Weights of a small CTC image transcriber.
Data: trained on seven-segment displays showing three digits, 97500 training examples, 10.8 epochs.
Rows from block 6 of a small CTC image transcriber, named by matrix and row number. Rows with one number belong to one neuron. Each number is 128 + 32 x the weight over its row's rms, rounded and kept within 0 to 255. All counts start at 0. Numbers have three digits each. After the name is the row's rms in percent of the matrix's.
After each neuron's rows are labels from the 100 images, of 14976, where the neuron reaches its highest value: "colour at peak" is the nearest of a few named colours to the mean colour under the peak; "lies over" is the class under the peak. Only what is clearly more common there than usual is listed. The data: seven-segment displays showing three digits.
# fc1: MLP up (model.blocks.6.mlp.fc1.weight, 960x320), inputs 0-106
# fc2: MLP down (model.blocks.6.mlp.fc2.weight, 320x960, transposed), outputs 0-106

fc1.156 088:129120113114159121078102135097145141117073079159117100118076157139164061152117100148093147145090129121086204151151104069152116123109121165190163163166120077122095181151068098123111181080117159123184139158163115128126179121091145086093125084088126142123181152081145129109115116136141094181109170168165096141170055093155167
fc2.156 083:165098123099196113088066185100158120137096082139112104100125116098169102151117150154143057112128100076167149096101136192122087123151156118148146142105112156193123131099090129148107133108168155157179082094142125144099152165107110139085110083133137136190137140145145100145155062139123077165115144198125123184111152096087163
colour at peak: black
lies over: screen

fc1.368 094:107107133106153148086142205164081183115137143122135124140142146139110121089084141207162087104137035113141144099114158147087131168149131138120132095132083116133125127123056211099133159158151113103115065122145131110148159098132146099098067143109143160066148103126113111121060061120131115076131123122175125153144124147111138
fc2.368 092:073116165104108110177203119154143117141128160124113125088151101141093153166097136088167203097124144143104133086078077202180153082106142067101155100099112154104122125086152128137146149125124108093158157100145133151149124097189121120174158193120146109157142075162171123107111118129114146094115068124119093076178168223167132
colour at peak: red; green
lies over: screen

fc1.751 101:152089145121167130155131114119149096138136116166140105151121113189130122120116088122116134035098132192131187134111133137143168141144134140146139115155125127094146123199101164112090094108156096134111133134161143143145123183092157123129136099174135145119100123084113104087130102151126150116144138163152178076174210115136119
fc2.751 104:118079163143108123102106168122058160092095073091198110128104114075118123121113186145171140141112105146099127148131130152060112130104146096063165062189134141096118124116151134152110071156124111132084129087141163071123154090164109148148146158078096111127156149165138151140167149121176110180122098053111167147134079153140125
colour at peak: green
lies over: screen

fc1.46 098:176125134136156103139074184117102124115119099205136095101074111127142152161111128201143091083099083146145157098141167144097101145160136143127140137117141105153068121164074149150115137137158092121118132140098140075102124120121194151072088094063150175114172101126138108147126096110124091123063163155119152106118123104101106
fc2.46 095:191153063132139081153141107137155116118120111123126074096114139163131144145073177099104109071150129132114102121115165162172119110169119192148116137099157131170090134120101141149126110109222105169169137166078093168097100172155181103083059085108143152145170088133130131136093123107064116120086146153071152112134205115114129
colour at peak: blue; green
lies over: screen

fc1.386 106:156168083116110130087184146125138153132099125155179142107124145112181108100124166155072157165126121170132123158156127114106100157179125139140168204121137163155104075090126091132084113124115168152135131113115102221095153183138078068127148155100116117104140098090107154255139119119090116173155160119134113146145117151138156
fc2.386 101:121120159137160169132075083100101120145136151062057187162154138140133141177153151127150129125136123175115209107159097158107080139158156103109126080149109110130093082118142168133164102089154157116079142124172041129150064112111079144120189160117121057144049125149133183163115132138144142094126063109128160136169161123125115
colour at peak: orange
lies over: screen

fc1.597 096:177164068133147082112185122061124106173106128111118094118133172086213113135129147200118098093167081109149101208109155109132120124159168199174142162153125087148130110090125160164133145120159161166147045155089108110100144130136168093051111143065175128152117145133106116129134090135072139127124206189094168114113130080159150
fc2.597 096:186154139095169142117098106115138128105085104097094105108159147120133109129058140098108127105140148122122156170109117180145171113146180163131098184128151188191125095101082093145120131124182129145109091154142101167126078164137106089164105088138163147182126123128094140133153107056104124146124129140106121178101167103145193
colour at peak: grey
lies over: screen

fc1.296 108:165080151135240153101140113096074150091154020164091090111085149203171117132161118114098127140144117070090198131159151109147122149170133142143097179199186132118115157139152150126147197093163125188117096212151064146108142164120133131102082090112155165137101144114134137140132091116076153083130149158124084084122169084151102
fc2.296 088:159089116141150148116171135058134080106164085130100163071126136138125152114152109141106106147179119069222035068169144125150121109220147134105090183055118137173119136114155171103137164100179083143108117137105122077139155159113132129080082120097154198152121153130117167135145084155102112081103122172103104090118197095083124
colour at peak: pink
lies over: lit segment

fc1.233 104:185126154129159128158096110137103129123135108134139031123096158197124131135073082114122117114176129082121150178111143099143166109108130168132089113244143132143126117152111169115079143127184090135099131139153112116155113116107125071129110126143184141134118116111105108089150090161108190117153132155133122122144150089166133
fc2.233 101:138142147132140110151079117142094124144131119138180115123122046081160130116121141099143119141108135166138115127105125173094091075175179112123131046147109120135165107104076146092145086189130129133062119110131127087174091144101102129177153202168124106142134105101103107098110110121147168121084142102094165145107136114112084
colour at peak: blue
lies over: screen

fc1.128 091:129119130079154158096088113127124146128143105204141128050131167148181097118097137149118056109074145164160163125118141122126162115157143131117150163122083086134083187109085114054129140089142142146161120148154110176159148159093101085086108052126133125086144111061100146156103096105105107116060164145162074096108155130180164
fc2.128 093:133127126079155160078110167113134156152099127178162133142164134086130134036061130135142113135106143094192141097088139139143124079145145102116146129131076092134144162089103115093138159136124180162124066114120197162088198181095091111144074117164154134126170137109106092121143148112089103148072159135113089151065137139115191
colour at peak: grey
lies over: screen

fc1.382 090:138106119162145177102106117134053120145111083133082131153173182149174144100139175177129104161182122125127075116142117096096133208195139114161133168154074148137105135036106148092168146109167144134108062150141084130146163127092097108065107116074146182061117198126079138192193128107114130091141158113136131141121131099121157
fc2.382 098:126097102163135153156102134169112069129139088116109143105161142113153130127130128118143137090138107107117094088115160168165116179191109127130146130168123149134122133103115131084130105116212121179142117127090115136138173158128069129111110121118113125100124146090118133178179150161115125100148131148110174151165221173132111
colour at peak: green
lies over: screen

fc1.230 124:114171123058136148151117161167107143131146106174162147176080155099106089102102135133159039070153120132130120124156133119113082109114117245169103130151107115106123132109122148111115096107190083131137125150160148139150137160129124100098120070127127117079109135108050148145107137059129130151072159128139154085106122093150125
fc2.230 117:097161141110061115209131093167134093178167181118145156137116146116134086129102124077120114089137162148086116126157101109163088131055138195139081093141092145116140110129151142081105081080170132115164211124142092113224071149135096106153152157132097118106102101116135185127108151143114105133132111099106160114179142182147106
colour at peak: grey
lies over: screen

fc1.726 101:169159079176130120116145134089125113093142111138101129104159161097215134122111179173099102193113101159105122131105146119096075168192166137145188150111159131159128082094138110122136120143136175206105141104116073135077142133142054069142181156092114099121136129086129168232139138137108114125165169121125116143102110186105134
fc2.726 110:110117122150108143109074109142158133082136141139109139092127146194108129170081181136140095147147133182120187102161139155077087108165177107115116085095101136142063119158120145144149067110192115091088137116149126178156051143127118092129174152106135089141095092171091160113124124074167102098134082085144163191132138131093115
colour at peak: blue
lies over: screen

fc1.655 099:123141145118172099130145172114120147139140124108068144147094129171139112115133112164116099086102143084092156101154177142178125165098105134152135150175154123084096090175140201127097130031145120174157150149152124141096155168126142153115109073147122140099144112058174167076117109153055091172113140201187087099131146178164138
fc2.655 080:119078120148123159108089109079069158125137111127132195090109178112131136140168122161183149162132114126130089115169150113115081146164118079142143071156076108128135128113128140103110084111147144106091121105143152073147129134049115166089128155065130093115071192182066139133119159182137088104146141141160153160157116097192141
colour at peak: blue; red
lies over: screen

fc1.662 102:124139096146105142102150154106138159115081105140170174136123154079147135159166162148102115176104154127094118111188124141153092172157131114137204205095132138116102130110136102100122104093102141107153161149098102154111169161129080114118095120065095202069133167105105107255139155088083068144137111111126103143210147138114168
fc2.662 116:128142101152152153149083093129092114102162139126107155123150141182108128139129138124172153177115150214115182124158127144116072123185148108157139090131139090112116112146121164110112085113146133154076150129143097176154057126094070099132185159094132066132068104154091183142105176085139148078137126083117156153135118091129105
colour at peak: brown
lies over: screen

fc1.285 091:105113129115159100085117120092130096106109113168093126144114148124159069125101134134138096097144096113131189110094144093113131166172143138142156153141061117133078180107078081058163178122133180118099106099148152141144156138098116112077182128126197073104128104089134098149192070130104128127110156154106097123124100114144139
fc2.285 090:174147075111150116096087172152165097125108093172087077100153155103154105114109133132096089102111083080096164105113155157158132168199107166178134156089124108159088151123062127108131160105172156189136122126111133146075191169118114139087102080159171099156122136107129089114172076131096108180101154161087093146106182122126159
colour at peak: brown
lies over: screen

fc1.181 092:148120059114116137154142097097144069119131120165137187115109103129159121114153131118086123114116165116103107125168123084178154157126119156212094190115129115150155147121143113083160115081118124157167112160126121116176153173119131133084101101114083139114082125099114142168166104135128104120047126144133093108160130114140094
fc2.181 082:129126155092078136157096087111142145107136158096100202156151101076120186074175121062112101094120118108136093164150176083111193141118117085124134116119136148159141109101191094105097131165124108095096105105146138091143137109081179180127124116126109132085092182133074079125105136166174106147156099147117154120104142123165148
colour at peak: grey
lies over: screen

fc1.659 089:133125147092163138113137128068069128108099095158080136085130187151151095095086109185108147107141146145127141152129098077150146152198145124125098156172056093129079139095074102099172165127151174153116061164153117128147143130105110082081100133124180137105134132095105142163136089172103145137109137188167126093140119110160151
fc2.659 094:161133074110148169058076121114156088127105088139108165061163135105156122080100168140117120111128149089127134095118161137152100127204111152124121190109108132158132161103067063099142130088176184200148104140118122111106163200101057142096109094153140128165101132100113120174159138157130104174084127147100064163146191125148180
colour at peak: blue; green
lies over: screen

fc1.487 109:141187075108136150144098096138139115139112082203153142103140129148209135099074142155138092104115105144136168145134135091111165124128092142203141168170127143154080151121090121113075157062165142151164105118165130156150154178074141113085131079110124150109135118053115106148113115152117098115093181141195096118131166115165166
fc2.487 096:183187126108067165179130080115159128126106141106131150157165129067143193115129144093115087130109126104148107136103099118162205112056131142127143159079112169150150139051150123128160146126079175135132117089149127122122141078104158136124108105142122135118127136126150099146109159134150107144125129152100093113108141158149153
colour at peak: grey
lies over: screen

fc1.260 096:115099062134150100118136121112115105179080096158120132106117151119223124151149180139104107076131111142101131140137142079173142152141108127208194156178149113121083134116113150138174164098156158144159078149122086150150159137118161153063099082127154138091126155077102104091146101147089122112110148137165120129174165112219140
fc2.260 090:143106107122175170077137162126120101142113084106095149106133180081104154121118132176149112131134094091155099106107169175150137182155096130107125174093110138160086146048098106115141194166122117180171092098103143153120189116118121136064075051126147123078116139126098121190160115120123118132125095160096122116119131158148155
colour at peak: black
lies over: screen

fc1.664 098:153171120095125116114095088140122134146124097144158107145131151142191158117089146100109130076104118149112128193112122047144167082126103155151178104201093121166062118074135149135093157134133184134143075119183153175126170136085170090105141150077163063158114125140103148105091092170149172147120149083105109174112119106179179
fc2.664 105:196153129068142162139110107119154136135069047106175096143134134114144148130117163104111052134109094137178108155070061156142179118091130167146091114069113144179163125065150119187123142172074129174146088071197152149106102114104132118136124105155168116177129132154106128129124136101173160166126165126109120148055131056115178
colour at peak: grey
lies over: screen

fc1.207 098:104084113194144123147059082064123129154101106116119159065150120142189122138100125139095148143133135162138116183136139118167178100126164150122105192134178088173087148122118132129131106109111147112128086150157101138160111148149142129139159089063110200124138167123166078143122099134092175076126145132094155092139104087109117
fc2.207 110:165098104172093081171127125089136105134091133137094150158179144070185157103179127099140097098157067127142048151088137100160133173191115131203189153096094143171160150052140131148097125139142165132126079096160162083128184074098140147065119164096139101145123170173118101121156127198154129127183148181128128160097181136126114
colour at peak: black
lies over: screen

fc1.371 091:161146143130145112117057175183104135068159111204137057108104121142160148106132136151151107103090118121110180099118174118133115141178095098162139137116160120160090163145130140143154146154112080143137125153157160150063178119128196197077086084083158127133139137141082077118086106053112116105116158124136134136088147100122093
fc2.371 095:214157080082146113118124139170126120137110100129173062127112123117117143084127158096118079052103083099137081152114158164132132110153115152120095126064147129158127093124169170122099110113173072158178137176095097155097136157142164140134074069123086133167154119140144117145058093122107097177139172173077165107134213097097136
colour at peak: blue; green
lies over: screen

fc1.589 102:184097141122150102124180136077138083126144132161112065151097105144151149159162107161090172097101075143120126143068158084157141149213129202133179144146161076130087155161113150118085170145132126155041152127092112122068177132081129127096143172150200060150121119083134115125123068157118180103156110119110095111126148099127090
fc2.589 111:161135089099146159101143152157140091145123118143088095135128121100114155096205108116114128103109050112147093118090131153095143156226143157162123156045114109181147109082116143105111167135139115164092137132114109176081160137090119143123149111104187064111114173172126132150137048118118123151160151134058123108096203098084141
colour at peak: brown
lies over: screen

fc1.42 099:103170100101152095129129136092138089174126127108065143177118105123159094117135081145085100101158120142066174127148123164165149160105104164162105132144152142127138099165109152179089147007126123167171125165159132123115166161139137120116137087147141126165172132087160111084126097151058106169117155194144133095102126128150102
fc2.42 097:105108102169101207086074094107091164138143107136133161086112178141070126134106144170215148159085147166136163074143162180134103150151105077095126095147098135106101118143099158081134075122170141132105152115121118139128115147065098122114108115078119081098100143165094120172092188147165097075110139138132121169171147101175135
colour at peak: green; blue
lies over: screen

fc1.433 093:187151107150111147128144137117136150098112099138144138141140150074156124113132171157129122175133118166097108141132141136115074165222164124149193182121147159171119101085147093124113088151123147152109140124114072126106173137140067059115160168086093125112148143118103127255131138150111105161166152128124129156162128166090152
fc2.433 097:109123141147123140122044127115130136095126161140067157129146108171114124153102170134164127167111109171125212110153122196082052124180167099125117074111112125167089115156090131125150089100172127100079118118144114145133071119105118127130193155093132104146061105185116121141154120113156140099124076095139149176148131133105114
colour at peak: orange
lies over: screen

fc1.59 110:153151124131154154154194136152082109104103047141158128152095179144163122138107110147115115123172120081094103134166139107108132134149091162154128177160144100133100189128145180094153156071205141135087087179169077123098137152049124129107130074079164153117141124093097176114070133068117104135108179118108099058153213108122174
fc2.59 082:185153117186136142115115163169116094088141101095138154076121137132137115084115171164134129147145147078106091102194175173069098122165160135088100146130182120147126082161121144117124086133178102212084154139112076097103077173138060121135106088112125121125100099113146198149122095096127093139160150089107118120122179153071122
colour at peak: grey
lies over: screen

fc1.70 091:101078142102182145091115101093091149107100096182066152119127157118155038077117135139141100124141146160096182148128134130113142200117138105142142176174141127108113131158115082054130160066157183129129081135178139130152153128130097117100120112149143172080131168094097089154178135126092116127110155151210110098167114132160198
fc2.70 105:118080127122157123084064113099149115125097087160079238094195123115146087110084154113148125150128168127147163132129140145139124136166121114137138132152110134173100114127097023091127132112157166158157088117160127127167123187101074131109144116166138147125055166108094100132208156153137154147105100167170104157159165134186204
colour at peak: black
lies over: screen

fc1.527 100:097142090118120105123119122138108164141077117107112177114146147154136110104117085115061150131072119109063164138216127105178130126131087126168145172141090102157046109149107147158101124083113151125159138149146156196123150151139146150132117100046138133140105188136141154116168101140127133143160118138179143072101171120145150
fc2.527 107:090111141136118190178102084135075151112148142094116193157094136148083140165139110119168185104108124152105108105138077141140141140130079108150135057124162098108135077113148182120132120130155120125080132136174096101116128106094166200115146142077142050117039138191109128129047144166180144086166117089151149101156174120155111
colour at peak: black
lies over: screen

fc1.33 093:154120114107158130106106137125113126100137062198128111128083160155159077139090154138112081127130115053111212129158164099133103120129145153193153132155092141145099157108119169098156145049166146138145106165165085105105170120086161139090125102098146167130110112097115161101142102117128088152040164171121065126153140116144152
fc2.33 086:177094088111158166055089180099132128114164092142148143085115139125127118114141101175123081133113135052161093111145175158088067122192128128141133113093124143152116113101133158163100149092139129184140111131115129091102183191113130153078088085113134130164077128137127162144126075172141070163112150158113122135122169092077136
colour at peak: pink
lies over: screen; lit segment

fc1.308 101:130103115113180113100086132120143124110113084240054132080138125115161099080113136130105129107113118142112145132118160078155118168168085140198101145129187129180089112109073096062132191109166137165140075161176115104117156166104131131076118120123169129084102145087058099131156124080122126136101171186206126084139139102205169
fc2.308 098:145098105134130101082061135160139116124152122166072196098213121102128132124149162114162110105143115084102144112101187191140119140214110081153161118124126174168103101113110075094133107096171125170130106149110083127145158158124094168087117134119127139121046164130092077184147149152087108111153127190145136177165187142166176
colour at peak: green; blue
lies over: screen

fc1.6 099:148127142095197097131121171106113098171094128188113135147108103050134086153171082147120082117102067191155121122120116138172071140218107158167168139120100101122143120124082141122138116136141106122127117148093139155151146134126104127111110131115149181102123137059058091181116107108070144119093177229186160106168104097129130
fc2.6 089:115166103101149082136077146160152160202136153161111111103135123113147120186167112079110126069106135132073156119145124176183091126134102109151160167112142161138101111146110130144134136086152122149214151168094012175134121177158093146114125084118100160138113131106141122215099145128061098118141142183125184140188151157136116
colour at peak: pink
lies over: screen; lit segment

fc1.14 095:110122110105163172077160198073101137154053125126092139088136133118133065083070108173115128125135087136163122152132137125092082111116112200133089143157107136156134118102124107142129205129164142149098080125185142128071145168114109133138133103088193124095146145102121145135125102131146128149131169161166117052104104147120161
fc2.14 081:181154137179133161147099066160070133123101088135098140113140175108144142129098143173093089100092129120134134175115153155119136118131091120146096117130106093134103143095108102130153131175167110163170121135128092089162108063153150138081082144196109127141112077074066160156121160094141159133113105115100170098148134127188135
colour at peak: red; green
lies over: screen

fc1.484 099:149147092097139151155129117144114141118091082111161113151102182096168093131103116157158067101151077108132134167127128145111140146147118211177108178175136127122118110123110139146127133103205119151126088174153134163106142144116160134090118074075132147104115201130066080173108117081085128131126185118142155115137131071176182
fc2.484 075:172168133109152079146095109162169143104160119114082126124174123114144120172075114129094120163099178083092158129130124147146191120080121174185078103133195157174126045136098126117121132120155093126141158177156125144125066162176141126185094123151108170144118093135153137099140146075074129119121166135132107140099094092119174
colour at peak: grey
lies over: screen

fc1.434 107:140143083094101112055152162133159148151082113212148075116119102153155117147125156107092161136143103100096179122135146117168108104138056134141129151113121133087079179140058060138094172087108146136143139122100114153075123192122163134114135120121115110148187111082111107102139150117098072196093153101090115140120153142188136
fc2.434 122:154157104154156132157119112149168112087163128124139099084158183149128123112138179111121101116167161198160124099093144125167071136210187118123151182087133167130141174112115140100156098128172164139108141132083124201167135142143075041138113120134178146122164125111104177123147116057117121083101122160107093161115185104087126
colour at peak: blue
lies over: screen

fc1.298 096:143176096117154117111129136035132155101077110158163098154074171115132089109114120179169100100113063125156133210096162132076117116168140182181096166125099086169104113098094122154117139144163135140098052163138192168104123135104141079079127138065165115128159162134087080152152095111085158130110178183119143123076137070122131
fc2.298 087:148141144117174090141068137128166150081083147121072115154168153120142110148072174068080121084138122127117180169114118165154167114135140167177114122113190147166082097125065093145130147145193085131151117169143081163114100149204158135165107079152132155137121111112133120070147108038082126142110091135116173132114177081155135
colour at peak: green
lies over: lit segment

fc1.430 102:123111083113193108146146196056073165133064121110125111146114142166127120152139121101064105135101133134108159160154132123135063144102078147150120135162154086106115112179156184122089138059139139154117149154154151213087108191121078140165128051148175180078139118075132166094150131094131098139131137148220094077126084134156141
fc2.430 093:109123134141117154123092129138098167126076136136117150116114107085154097138140126156101130156145069121127097112135123137078000091194105168128124092124080132127189097090100151172139108155148173114108095143188101066108125109140129183127173179137143116136087156161122113140122103159182148149146146111138160146143124082091128
colour at peak: blue; green
lies over: screen

fc1.600 099:140156111071150149171150159140079102115121040158165092203079136098172107115166085081156083107182059130131130111115119089174073182159063149157136195131111155128122176110158130133166139119105125134140103147153200175107189118107123113094150116142125148117156153093070121194160112093067132168080162122125115140111142065128094
fc2.600 085:139143123100095111185130160169170127077115106149119091131104148133166068139125133093108080121126095084090145142173089137140050177122136214150068155093154170154119161170156125156096088112172115141170159120166157126122109144139135127130137094140099130168132138135155153117183067098152079167159114124148151169120101128118108
colour at peak: green
lies over: screen

fc1.756 099:128119123111183138115165116127085141142108055141100151119130155134182115105140119182124103111169093118070156126152143136155123165202095132117111195195156134094094126141112126113154148093182138155100074173118081148137140167097084121065090086092132173056149148074079137173110102129074127121151168180208142068150172114172170
fc2.756 075:142187093132110114107147164188110099175062133131094139103173159085154125079135142149127123116213087064082156110171129157123121140144102147088116231136171194121134138129141104146162139116148150173153105130118116104088124102138057118084126113127169113136118132086093130223183143095085127146095179138116123142130143166098143
colour at peak: pink
lies over: screen; lit segment

fc1.102 103:091184093116127164160192175132060185103136095122154148174062214122126100114150101163193062141169087125126129090149133109102066166134083091177144147144083107107133190114115159150179094103146137148158087174113116161126165135092113134081111108121093160056161149093093175150149131119108105128086118142190112114123118137180145
fc2.102 085:144111179109092152155119144101119131095133145088158120183076171145162110107100160132131081131112096109141105156114151138095000113158207172131148112127073131177164174095166145155086064122204140093077138127132172094147158092123140139112170133131117115165120171151139149132154064141155093158139067134092150128074154161116112
colour at peak: orange
lies over: screen

fc1.361 112:222200100096179133111138103137083064173152090142076120113139146131139130152176114124095158070150175069116166179152136077180172096127115131169115149170106147092131093116125094138170174093175104174135113133091044083126120149118091119145080112153157120147077100096054150130161147138111127174134169154145111163169110124191138
fc2.361 121:193173078120152113106134076118148128148094138145136111121199132140128188132125137118113138176089128111163094146104150163148255102137116104107096140104158114144122096110106110151125180175084117166113113122109111181108077158112123117149092082148135154155142113094091102135112179078128149111166191133112146112065130125167161
colour at peak: brown
lies over: screen

fc1.138 096:128167144129167126122133118074080126147099103164093166133147143082166090062119093185152089102152080137136140173118131108116088164136148139189156172202073114155107111083092106144157135133183172153114035144143146129153133089123128111067103159089152122120118171124062075188155082202103158123135197179156145128110099132172158
fc2.138 107:154100126134149099142038143124150118086111114136069161074169143132154121163070178094102130119094127130129166138120152160172130147191145175206133153119168127216068118119068086117108137110214097149152125153170107121137133156155144135130112081120149177141087139125122120090186134102087103128126091159129132161144191112157169
colour at peak: blue
lies over: screen

fc1.403 087:132142090110147153110122123119126129113142138146109144083121166126147135094102150190130117125133130141103198117153168097137142145145091131180130144156148103124081132157122181092131175039194113145142112128173099133132175170087141117089081123118146097100111105065118149132097086123119096130060130161219110082169182130143141
fc2.403 073:142167085135111172141191129076126108099065182095117170173160133072113148051127112154127104102122121123114096116161152156100190139112135106113130192091099133134169135125150102130162105130161161119123143147089149161107133119123101120121103103127105156128161149092146119146143150125094051154144102173119127107117150223102178
colour at peak: black
lies over: screen

fc1.719 093:096119155095145166124130086050123123115120146168126191122110148089121113064124109133133109126105156179137126129111129162098142161164158097154158150123120105150131114116145100125068094058138146157167122127151146177170152160099063109068140102173122134088094141115151106178171151112096119107069125171147098118162134121172141
fc2.719 102:148130159089147141099045143083171140114116118137110202164144131133131090101116139099144067105091160149208154135126138129133148089151157135158120107126079087191094135132060070084124145146141176129124051100151167134155131161074153092133108110155133144155085147106073111131139132132148135140093116198158127147098169049153192
colour at peak: grey
lies over: screen

fc1.319 107:120117123122125143160085114152113132136122078117142135130129185120184116120125132095071136101123126136131086169123112064198159135139109128105158203120136194142081183043145102129130138131096160120146112129158140186138175104132156132131142124027145150147132161141122127130126094158101156124142107092104175147122159084150149
fc2.319 125:099078165113142166110089116121082140132087079120150153134103118150094177133111127085140141082148087095112123134154107149126180089118085134132138075158110127125106110087135166158104150114138099125147072105207145093109167141096176205109106135104166076148077166170116118113084112182185143127143122085106160129162183085145137
colour at peak: black
lies over: screen

fc1.514 100:117133099112143173154144183111065146155150099139114132168078183114154061152158121161172079160147089178123140089136132112147070203139109130169187125153075123115145174124138154131135091089156156169159128156147097137127207112105083091080131111128112150066144166087084160183159129145070097141090137145211101132158099139170161
fc2.514 092:133118164113141135145084132109106124117086070100119131159113126097160096109105119135157083141109090104082135128122126186111000156153166162149154147119095158175176156120115139151077048115177129129120144138152154086126134116123099156117154119124104155153134198161155117160194076152119108149140118168112148141121123153115139
colour at peak: orange; red
lies over: screen